Weights of a small contrastive audio-text model: encoder norm layernorm, text encoder norm layernorm.
Rows from block 10 of the audio encoder of a small contrastive audio-text model, named by matrix and row number. Rows with one number belong to one neuron. Each number is 128 + 32 x the weight over its row's rms, rounded and kept within 0 to 255. All counts start at 0. Numbers have three digits each.
Before each neuron's rows are labels from the 100 clips, of 14976, where the neuron reaches its largest size: "strongest on" is what is common among them. Only what is clearly more common there than usual is listed. The data: chords played on synthesised instruments. In brackets: how many of the 100.
# gate: first MLP gate (encoder.blocks.10.ff1.gate.weight, 416x160), inputs 0-79
# fc1: first MLP up (encoder.blocks.10.ff1.fc1.weight, 416x160), inputs 0-79
# fc2: first MLP down (encoder.blocks.10.ff1.fc2.weight, 160x416, transposed), outputs 0-79

strongest on: mains hum (41); rumble (35)
gate.40:147142159125117149120168108089121156117147101143160105120071166196081114124156115154129142201065145136140177153117218103137192074164106138107157159109185130073106139095018139075080153123090091123128090127100174116124116126086122153123134161
fc1.40:149121122131161155129101129206153125145122105104138127164131105089150016099152068091133177094155167134136114172120130166082108140127118123172085145128195134087130128134099119145126162112168148129178101120123079163163150140081177128137146083
fc2.40:136113145127136121115138161179120202166083136090150108135129162097111077093131104134096214098163155133130110171159136199116122060124163122182093166143156112134168120100153093143129137065140131145170150134093130168127136119084161143204135077

strongest on: mains hum (100); text has "muffled" (28)
gate.352:138201112057101117156066130116169129161164149175132105083145132100110144152167109078156130153181130147096107173095133112120108137128151083140100077167145104150096094176130136134174103123119175105114136247120071122140102145133111108096174164
fc1.352:146173073124139151187085134102126156131198140136166133060162128104116147176079150070053141201148096121148104110139144107144093127096166091193105120147122092127153093162185144131151138176126161148136156200145130109167164103090126157177156123
fc2.352:121180133175119092149123153121118133152160129154129147149166120154157123158084149051154093118137167134149151145160067114100114095104163082155129125141120110091142106084096126115178147200125113082109148157111105142121163162141104175134148097

strongest on: saw pad (31)
gate.348:127126167182162115099151086113105131128117137150146118114174116143157115130162173115093100128095153071160071134123067161045157157162086086056141157058163090137134073118156079123100097139100095085106137125164093153210157109128130149140150105
fc1.348:103129097136156135139079128120168136180164109124161170130116117154183167107147123140119142066085167136174162075130103104080094087125165081114184138164186134117062079086102139105098192102088154175125099168029191156137143099115122194135113120
fc2.348:123136121107152132158103121115134149122130113096158165140070137133132137116077112110085088096132200175113127150082127121112130041101133103112173168168160145069070138133099099115151185077135106122099066209116130158140166167104138135176149106

strongest on: organ-like (51)
gate.102:111113120118178098165086129154170182175096160103129129177114119159126131168092142146092182130142108153139126113181046120128141112203115106121154081082174144092077152152180117160141087131093053094105141142100141142145100101147148081197155140
fc1.102:122111162126140110114145113104180117138161154103142215129160124198114141107134142132117149162112097102126128124224119108195095059142114155172124114142118087127138129169116081112091096165133159152132126132089157132125140155131100159125169093
fc2.102:151128120139140140086132146164056141142182206122199165167153152113140089123127141095121169124094151062125083141163163080099174091160180147180115081133111136116100123084191142125120089122123195150134098122115122116127176159165121132159099065

strongest on: organ-like (86); the note B (60)
gate.210:125137137161165101119136154187059084126119091094152075097162142166105171150166195139092104110167174074142070128174078104145138107116122131126133152151155043133120131119123114154149123045192111106113167146143141142150159097128095135142091099
fc1.210:117085087119148119131077187107118147144161113118111092128134079197144133111144156170148112111153129179139130175082148160133177153147081135137051157162142107117131105156209105148165109104113136130120126096119114085137135155149099132166071161
fc2.210:097205163066183119134127138150172209114113161092197167119145141100187124127131122090176116106106130154145105166107112088103100181102170176148125142086110104145106123089144063124159152150092164156121127115094139109059127115098165093140128141

strongest on: organ-like (39)
gate.289:083158143179140077092196133128155055126131112134112099104164245155107148178170136139153147136178130080129103130089106137184123132112122115138128123101134141117096133041095094146091102135128096129092108100097157130111116124147159118121114109
fc1.289:114129120096083133145130131193180151127155168174107169128129113145065131095113115129147143117109143137151095090143142148115080152071197169197180151133122079132172119111080168102124109146139195130174122129107116110143168068139163086126150121
fc2.289:081125129072107086116104124079144097152141143151138177132147059077125167064107088144089149166087145150156083163070135116137136130108141081171099145115089167065091164157164117188170113140176181069144105156139213139119127172156147141145135195

strongest on: saw pad (50); string section-like (27)
gate.286:129093139196020131152127063112175138144132131165154129087081065126080106147100092161143167121116109167132188154064125118105112084075138153093114156126177151047136171188140079202117144127127167162103132102111140188151117119140096179133150132
fc1.286:120131064166169145153179099111119071132175097142106147110146168143175146149120143149142139203132182176146164057138136130174098104159110098116114142156122116114014070152114196143103130204077163107128131174134109135131146143131126125116095108
fc2.286:118132138119135120118113191088133194154137088123128140166125036182139075137147114150111120080126112178072180152143185102104060169125119139114103106169141111161118121110107161135104119129162151125119180082125136112206147127181086187142114177

strongest on: organ-like (52); muffled (low-pass) (30)
gate.118:142072177158119160163098116114119143103104168149137174108065140193123101126124112102107133132026151161106160087138118140137135151165150072101129164061146104090070084120106163163124148025094179110114086118135166121041179119083143122098139134
fc1.118:163159070136091167086094130123150170139103152167138185069070116174107105150139121100123200097128144143112143094138124155204182176171131064094092156099138114135111087125114117147084122086124195127111131137128200111111130124089181170125170119
fc2.118:150082160149098168098173103103153147122125118140135133089118121120137099127125159106053173124143168172141164081132114161165085123181144116083096162139175157159132123106117155110119117113098148131127084167095164109126128111200162156112131097

strongest on: saw pad (39); root: B (27)
gate.325:097133127093141118163109108174141160151137103151123042104110167134111142084094179177114143122167101121151127176174137155138073101116138094165124162126127135161126148097127131200173118107112146078103096103039149119127096102168164183130086084
fc1.325:084138113117094103184178168122143151106155163135087161131128149147126147159170109150147124114127124156119135077067070130155086074083142104086163103172125123136074121114096131114098122155194164117091097106101192147108159199091134125117157097
fc2.325:107116181137102112120129099094150164149127131142044129174159192139105151141120118175167135121097153136125142100076211076144124135130161105055118123119136118115104167065099154110141149105188144181075084146114151127183156123167177137099153065

strongest on: saw pad (37)
gate.312:132121200105104168148159132154124080127109175143098088103150129159096072105123120148155121154112156154138098114052148178123143127094114079159107154124163140127192149123143136094148187039139127106182082148104098121146107097147099103119126132
fc1.312:131141111188171103147163138144150159149115079107093150197092172151115140161156156136056145117164103130131127068165158103084128151132114089129172135127133100161088167110136150080216141131116097167070092129081147147092095091103121106114165117
fc2.312:119129174139127041138100168108212114146156064120119144159088141107090166146125076103104113146172112117184129118159175126157139190165184117148105132104135083110165104115057168095164120152138090129082121079151163162127097167082120170087153121

strongest on: mains hum (30)
gate.129:071180175118125104168110115143090115116162121189161103140150140137121157127136147130100123133195184088160054185127184108050067114098187124179082153090140112162141093136110091066120182170130088135155098082114104108081125136128113131106107137
fc1.129:146143125089141142076190125122113178148087062118150125102066108108097155071154157175150150174080096123142134129125116163155200115148128147104123078105142076129097085120107097099129141125197118088169148156133176160146085085152096194081098115
fc2.129:097170196138117170151071150120147083111140076129150102117101141172100142160113126159104148153120104097134173098116131171162088070068118056107165129067151129183144050196173042149141099082101127121114121096164110113132133101139149168123089073

strongest on: saw pad (32)
gate.94:127096171127155114115146116199166126163114096126140056126128115156131089090060057126142123122153178128154108083120149094116074157099095159107123094114110145187108087066174126166184151127113163111160063087173090129088109124135129104180102128
fc1.94:098132134097087136169176125101128138104120119189120104216142100098114116126106199131160170126074175089142185086151144132138129092160105135100134072172098059171177083104076138140113161093143106164073030111048161125138155146142143153123109127
fc2.94:153114124102141117068141177092123121125126100163190164110095186140123170137104096122109111097137119123078126160156088147119117077103132063096124167164103133190080135121124122152133086120105156173182146087115082134140096152106126090154076081

strongest on: pink noise (96)
gate.399:109166116128164094136120136082208136158103134123128146155108234094168169099132121093081132123089158148171157122165169152162142139150130121141090092174146136162129116109160153176136092095100099096144187162167142100069099131125086117165137126
fc1.399:115132146075166091133182126131137100141113138117089146186141078143139104117135101087076152148083143078122108067124123126148167151114129107143133153179143194126115099087067130141096100103125159109190067136188109149154130110161154165182207132
fc2.399:086109119150063091113097123080155147142162014109110125074126109172084094150130122125115104112142108173090169101125079117071150066120115110162111179158128176152101087151107105138153152154123149107093151089115165118070172132105105175122121097

strongest on: arpeggio (76); thin (high-pass) (72)
gate.199:156152136111125140105107127119141078117151109163167216072134125095059082094165114106093158117115082155175112112158153130166179144130084086125101148102136173100102120120102087093100153124134121111106122133081188075115123160102105105197114123
fc1.199:106075104093131076099143143160088152151101053095106150133090127118147121166132135119094117097174127176134166164076103106134190121182180091157091109105118122113155193156143155111149082121108122157177109172162069136125104125101155137118173145
fc2.199:080157146139150116096090122097130133151127106111222152103168081178123129153122148113228053119145150076114138139138160132119130136131119059175128149177137109112112110144198085081150100104170094097138108190107070168140070143104085161165129175

strongest on: saw pad (72); text has "dominant" (43)
gate.254:158119130148132055128113146140122101121192116104092081049128104123079155082111143152107167090129118148140125115171071133153131044128131155173097171102144086107125101101108154224136147166142110103155031121128131136151149153153095163143099087
fc1.254:115156090091170103128147160136115132145132161082127160174113091134148051182138118155188138150150111115101136124146131089168181166148128083140084108113130111128116203127114143069123066094127143136119188131079138079106117098167176125130216107
fc2.254:120184136117133117146124164142071146122181151152028138147158140118083137165157128102108131148119118029103184164146091120117135103178155156127137042147146127213171107092127172130134136137127135109122117078123070125098144151141105135148085153

strongest on: arpeggio (91); marimba-like (33)
gate.234:118166140118062087122151163106106151208083163109129098117130125137137128137151154173151155100175168100124171190116151183118087149164124113076133139150142107125103122090139080169153141133150123152183115088128119165135118147162152180136090146
fc1.234:098133063083126174180107093140086117153139154125102144125158062150161118136168110123117081091157141158141097157115145082165124146157084165195066091099126157156140141137149125134119142123098135112122158091132075138143133163126082100111145125
fc2.234:147133110114113123141077129196158154130163115053065132073161145153120156116155171117111174119125191136148101104146096151130102138172134058082098087184148128110120175152126087177081094111124158103112114119142122114153105150172162122102155155

strongest on: arpeggio (85); playing: arpeggio up (57); text has "dominant" (47); horn-like (31)
gate.398:158202153072117084150105151070137149186117117100166092117108151154126151113118163115101108099129076137149128090117059131137117116159149141139123107184122112127208186186124085123140085136130134139139041130157133200161139095103074150101109059
fc1.398:150098165086111141097131116161175101071112142146141112094125166143142138145152112142065089146143122147111081131141120112127135106129128142182158151113142100077165088101101171108150134166177112128081103158162139155101163152093136203162105116
fc2.398:108113131123114178109154135091141134135142087110178115081183167122144118098107122072093152134148170154137157105131090100150108118117097149115156103185120170146107116182110134114200100186132112176177094100102191176178122094134224123097186103

strongest on: mains hum (100)
gate.401:161149138071092118127162118147132121175129109140104141095106072146043145111119151096158153180144105062121109163124157137126148078121160090191153119172136154101099094129170131084201138111162114174139153155096087103090156122131154198148185137
fc1.401:083153125121160112129162113082117135090148140113086076109120138134132152139091120130170145158124140171130122160091136113103184181140197140141128166112091066168096088080141155063147145122141169127168105083130125138133110124182115100113115124
fc2.401:060099164124151065140131139082092156155155105113091113096122203137142096156078117162161092124080081105099142166152089157152170100100113139174131127145069132193108161106104144106072089192149136145159144094135109130115164086134063070177091168

strongest on: mains hum (72)
gate.52:103151084120187116112138121093131079130177185163086164101133094129140115110096101125158157173103113056141095106187149158116110133126141147116098154127166113124197121115142107208147130111167183134115095135111094105153118162130109162158085111
fc1.52:124106058086121107056132109085152150143132168132117136090099146100157144121125108143145121140159158073128119152146144195174134128159176069163156120100173062071149089052164157141189156167141178206127134150086123134128116146124111085123113141
fc2.52:137082085143137126095132150116123094104098085083115138151134187072125165164121140136141118112138068106094163171128131097153140158103138128151157093095141151094106121172114102111136164123145078139109113116081130094142184151184190123142149168

strongest on: mains hum (100)
gate.75:155139114126157109103106199145092119158184137125043096095136119104132155149156154111158163155148132161105133160115123072116143120137169094171084127116097079141160147110154152129224142076097134156145172192117145123140185099112094155193127151
fc1.75:128114134115156202130164133167085133141057109118187163161134158138126138160122110178118123129112092127139105113087105146155135114105095164131196153086146155118179111135124126160121124068176160114065108109128139139095051146109162135081108138
fc2.75:145073121057138171155132135087097142107110077135153117152162148107192110112091179123090189127141137134160107134090110141145088114126113128111167194106107178111201080165106115193083147179158182154098134155136100146112029171103149159056130104

strongest on: mains hum (100); the note G# (60)
gate.92:070099113116164154126079115157132158143149099101112141132127126142150130197141138163152135102188212084164103102126102185105129122157094178111115170074159191107034120145132157139098161167177149133072075163129121108109143152160148091084108077
fc1.92:132154103109183095098167099086174155139123129137172137102152081141096172090172118060140138130100086136125124181140093154062109124131170075140117126142152107122161093127125103082177089149129138088135079122160182074068117130138050130058150214
fc2.92:099182148131164128102146151104016166145103092085132104146115084105151092137136099158140154125090154144125151133098128156096143054112076070105121152100104176136127137169132122155124124102141098116134127113109170192120098100123112166104145098

strongest on: saw pad (29)
gate.274:116103147200131121123217102143146103136142105069159087135164109095110150142073124143140121079105121103165168169177123094161099159097139083152117126066178136086093160076139108120105170119086139152177120112149093207130088111130142125150170152
fc1.274:168124184142070113083179097159152178188099108144119106125128051134099167131148166139192097102082140132074141192155120146151151144103131144135122090083075101103128106131117126098198109176117155113137123086140077078061107136118136179121126119
fc2.274:157092156177113082091175116158129117182113113124104092106137137130051163134098119136132158124110079138141196140160157126143140080103130066155113129091140178115113178127127184090146080108093207110097146187150049159059161150154105097114170145